{
  "model": "spectrogram VAE",
  "dataset": "synthetic speech, music and everyday sounds put through simulated rooms and audio effects",
  "train_examples": 39062,
  "n_mels": 64,
  "input": "log_mel",
  "win_length": 512,
  "loss": "l1",
  "decoder_activation": "leaky_relu",
  "init": "kaiming_normal",
  "optimizer": "soap",
  "lr": 0.0047,
  "merge_dims": false,
  "batch_size": 128,
  "epochs": 17.4,
  "adamw_weight_decay_other_params": 0.01
}
Rows from block 3 of the decoder of a small spectrogram VAE, named by matrix and row number. Rows with one number belong to one channel. Each number is 500 + 50 x the weight over its row's rms, rounded and kept within 0 to 999. All counts start at 0. Numbers have three digits each. After the name is the row's rms in percent of the matrix's.
After each channel's rows are labels from the 100 clips, of 14976, where the channel reaches its highest value: "responds to" is what is common among them. Only what is clearly more common there than usual is listed. The data: synthetic speech, music and everyday sounds put through simulated rooms and audio effects. In brackets: how many of the 100.
# convs1: 3x3 conv (decoder.decb.0.0.convs.1.weight, 72x72x3x3, each kernel summed), inputs 0-71
# convs2: expand pointwise conv (decoder.decb.0.0.convs.2.weight, 144x72x1x1, transposed), outputs 0-47

convs1.42 097:560462582503460447546518457612497460444523477464455506613434491570521460575454474478481446467566541485471517535544492474610517385490526480515544432531573548413463463455543473506455565479512492496457506365519569508500
convs2.42 124:507530506414568481460520328488535524498491516513498464526539526492507489520474520570504490472513541593464532504484490582558492456506573508610431
responds to: everyday sound (76); dry (67)

convs1.8 092:513507550465362575550405466522460526553444531507496472506506555525450469529540431512424549604419516515447484570435608512596516440486531490486507490518413464517500519543502529435545532503514530521411465464566414557454
convs2.8 087:583553571471514403474463545482545467495564477503503369444489563542478487462460542609520409477527507493491521523547509523522400545468496491570505
responds to: everyday sound (79); dry (48)

convs1.69 083:536493467554541494508615537486424657461504455444363600526490443462470487513446542469525447461561425482511542577360473520482464533509512535446501485550453504558479537523494485456457456509485535492435449468480458465515
convs2.69 133:472468505415520509482402504492488498557490518558435498516510493531423434475436436510519493574564443496524387474394537495457533432413523464481503
responds to: everyday sound (74)

convs1.61 081:473484457456490516492608539454439671462418534561473478506474425489509583460489485498463527504429501526487486594552427550517488533422493475493520444460499526490361488518551519492481507506420443470450488458500596435439
convs2.61 106:397486533464445509484479547545432497462528563513559519529548502463522448497569530486548524483480513521507450472596480573491571476475487426554287
responds to: everyday sound (70); dry (41)

convs1.3 099:478611462449628550519529489425547622533499525519577576418510481547481469559472531513556393441409466522442516468411547511471585429538507543516433452476555550569459481515497495487540488494501480505540482534443461505468
convs2.3 098:502524455543489535519456591504509538574530515526481609471485552493486508390458518440506463542517491539503558489479548472356608712441520498505562
responds to: dry (70); everyday sound (57)

convs1.70 095:487485502451491495478520470559507510555507518560435483562320475501502534463537515536446484438513565539517483487522577455634550529438480428525449490427513533434541540508446416450429420562460508532460496479466502523615
convs2.70 087:443389530505232491517496486482512492482508524466598468481501419562523470461555534536426503563482490471514591505558433454502513523591471522561547
responds to: everyday sound (75); dry (50)

convs1.64 089:474529487574492458473459500542508431483424497438511494566466524475481481542372520501504483375540518489474534538478405426605503489462515474466502486485506484482471438450452564491565448504469445462485440447526629529654
convs2.64 101:506544524514548449483474559483504548493547475505477565440487483459470430507434526518512488514527496497494482452487476367611454532506527589455430
responds to: drums (96); number of effects: 0 (50); dry (47)

convs1.23 108:500505520442477508491527485525408593554516474556513514530504546470463498479409511455516500470523520484482476407467405574474617515493540479467542535496454494576284496609494457512546531480518450424476527515460473484524
convs2.23 118:444517532514510525489489471443293524484428417500430507543528533475538468497469547463522552544514510550453425475462458488532416467531501419500522
responds to: everyday sound (62)

convs1.34 082:497518510511443429478545451489589522546494531488456574536467508414591485450485574418632474465523437471551552453585489539516452530542457452484491473588552514443481526488434493522482581495398524525443471413600538507530
convs2.34 093:583495541521429643480486450490532481453498552517495420525532484451463460480527357510553560506511524528548499548509435480496559506586504465598527
responds to: dry (75)

convs1.53 108:417549480556472546472462463529480461432437412578514552526478502568445469538505448583465495615466543490499558472474439600498486514488574547562548431500472400517558531499607508497489476454525483452419414448521467451551
convs2.53 084:540493409437429562475458510578584404549543479506479418439572519500459439534529529506474543483544463547547474471517444546505489500481601536598400
responds to: dropouts (61); dry (53)

convs1.47 100:517471464327449548530538449544434627509559458493486511500467559538433482478438491555482537503434480477492490408539593476508365487521634527490479497489488471441536521474525558545470500546495533437527457483522476465471
convs2.47 083:485497590409509451540455545475449514638550456645520468508512554634562503506459399517505575457543501530479431506411431569533512460432473597490575
responds to: everyday sound (82)

convs1.65 090:484555519530429504457476603639507516563486525503482493577457524525467500530410515495434446495434485500491454548494491468533543474566446479434554507507491426401541443516558511508429486500485479639480407634494477478501
convs2.65 101:554469448489610481485500468532484536451475509513450535412525444479498505654503573441532469547465480426488518478488466586498516534520471519545447
responds to: dropouts (50)

convs1.0 075:519455551489611441563542497557481419556375452470412488506488481548438503592468441522524422431498405503539520465456457410556443533418498493412516425531456531485496524462496451547607486475487475510519484569478496515489
convs2.0 080:505464522468520426472434553478464543475498529544492379458445637447501421417509461550445512484612469455400505440558448608542515484560523419519501
responds to: distortion (46); dry (44)

convs1.27 103:529380504521506454530491423594410431594541448527472534592490408473491577489485412519451479564584553532484484452456523460478477550478568503500471499438566567494462462531481448464469559551448521513399433538483509480552
convs2.27 094:442502382565500576486508439521550515484523467474472472500564486421460442403571493552447481515599502507557491493467577484577533585343519385517545
responds to: dropouts (93); number of effects: 3 or more (37)

convs1.67 102:498395415533455436531446370474550465518501504565546449508508457530501490424565476459531465478504485428525506514595544580521528425525560473456436494490553527502439545505505559427466538505406539504411496423605473484441
convs2.67 088:472461391541500381491482459546510443534539499512424661547466498516503548445490567585475513390526465556597532472500473503492573518489530454527464
responds to: dropouts (55); dry (42)

convs1.26 121:599570430519548490463541484457627623505422480566534512442529493461445472447464627515458470443577462551509468469507552483422602456488531568426444512507504510472489482534506428423467527473483488526451552459499507521480
convs2.26 094:452416671495522528427541556482479517608495477494453501487446438479496550445477546546500497514459465518500590515489605423519524567498557505489514
responds to: everyday sound (71); dry (46)

convs1.54 091:471632448520562538500500510441449489434490502535569549410511508555502517539445527526534436528378441525545600550459528611389490573448508517475505494516489578549437506533515454527556543427475497515566431478543523532501
convs2.54 093:486459419530426460494511670491485527606515581447587452471470540477506543455507451507456547508545502522569492480513464533454494538456561430571527
responds to: dropouts (86); dry (43); number of effects: 3 or more (34)

convs1.71 137:496579523482500515509478504529444469463496500446570523503472571467528459514483515461612488498594499450535420540469602398494516509482446459533546436558477558620430472482436394537482432496495504374554565492490529541556
convs2.71 104:468529465558380562508461495426488517524388486518509549570483486387506526528505449390503462567450482485491477478432488481509501450501508490445679
responds to: everyday sound (63); number of effects: 0 (53)

convs1.1 129:492514509547556458460470484492656504478419589464501506546375551491498537607529562473544514446440478503475469546503541539547532503530417524488539497557527531642491513583460590560466442478521476482509561476506447461489
convs2.1 105:547553480431547411452526520505344614572526512458462610554418514497504520513449584515528464580431545432371547446558431465532574595511511526579518
responds to: everyday sound (74); dry (61)

convs1.32 089:505498483559543481448463485459444460468518437431577493459579536456399425588506513599516442518528544504500560463564393389480488506482518528420530469588499454504509555477559477477572462496610487585496528456530556464520
convs2.32 086:480453548457571507458540500522514469466528509568388395531513465471513468483574422524492504499509463545459439510546471575498440469491588482543502
responds to: everyday sound (72); dry (53)

convs1.14 123:489540490541506487518535522542429601463566508510490525426497354483463463531533567515573483487578522483483474384408577412442478452529489545496509516548449517588458482533471457530454423477519545591431493494441484567559
convs2.14 109:537514560471653478552504517514544520435521520483491475513457486526385514527486512499500478484527508488499532515644505407483474477512489544430514
responds to: everyday sound (77)

convs1.55 075:467482514482480474445516561522495604542448583480628515452421479480492448536624392428473543526505543611424443544522422450507529564449500431513537419439457499501487486495497422458495480519493502557452501473531551489547
convs2.55 082:568554566512543472540468495488589505347432609482498507434499483491539504561579591503454485493597492529510579507593490549435478477517484497474439
responds to: everyday sound (76)

convs1.35 099:404549511515463482496437421641537466375503502472482449482522473478428448542497462504433477528544530512524472495474466535512452577468442483447532436475495561474496522506340475522432546537599443502532536452573443522503
convs2.35 081:527499538456419488508524505533478564433443452498559396572502465499465526502508534596535522533547594676459496435421523508544520499495488475454505
responds to: dropouts (90); band (56)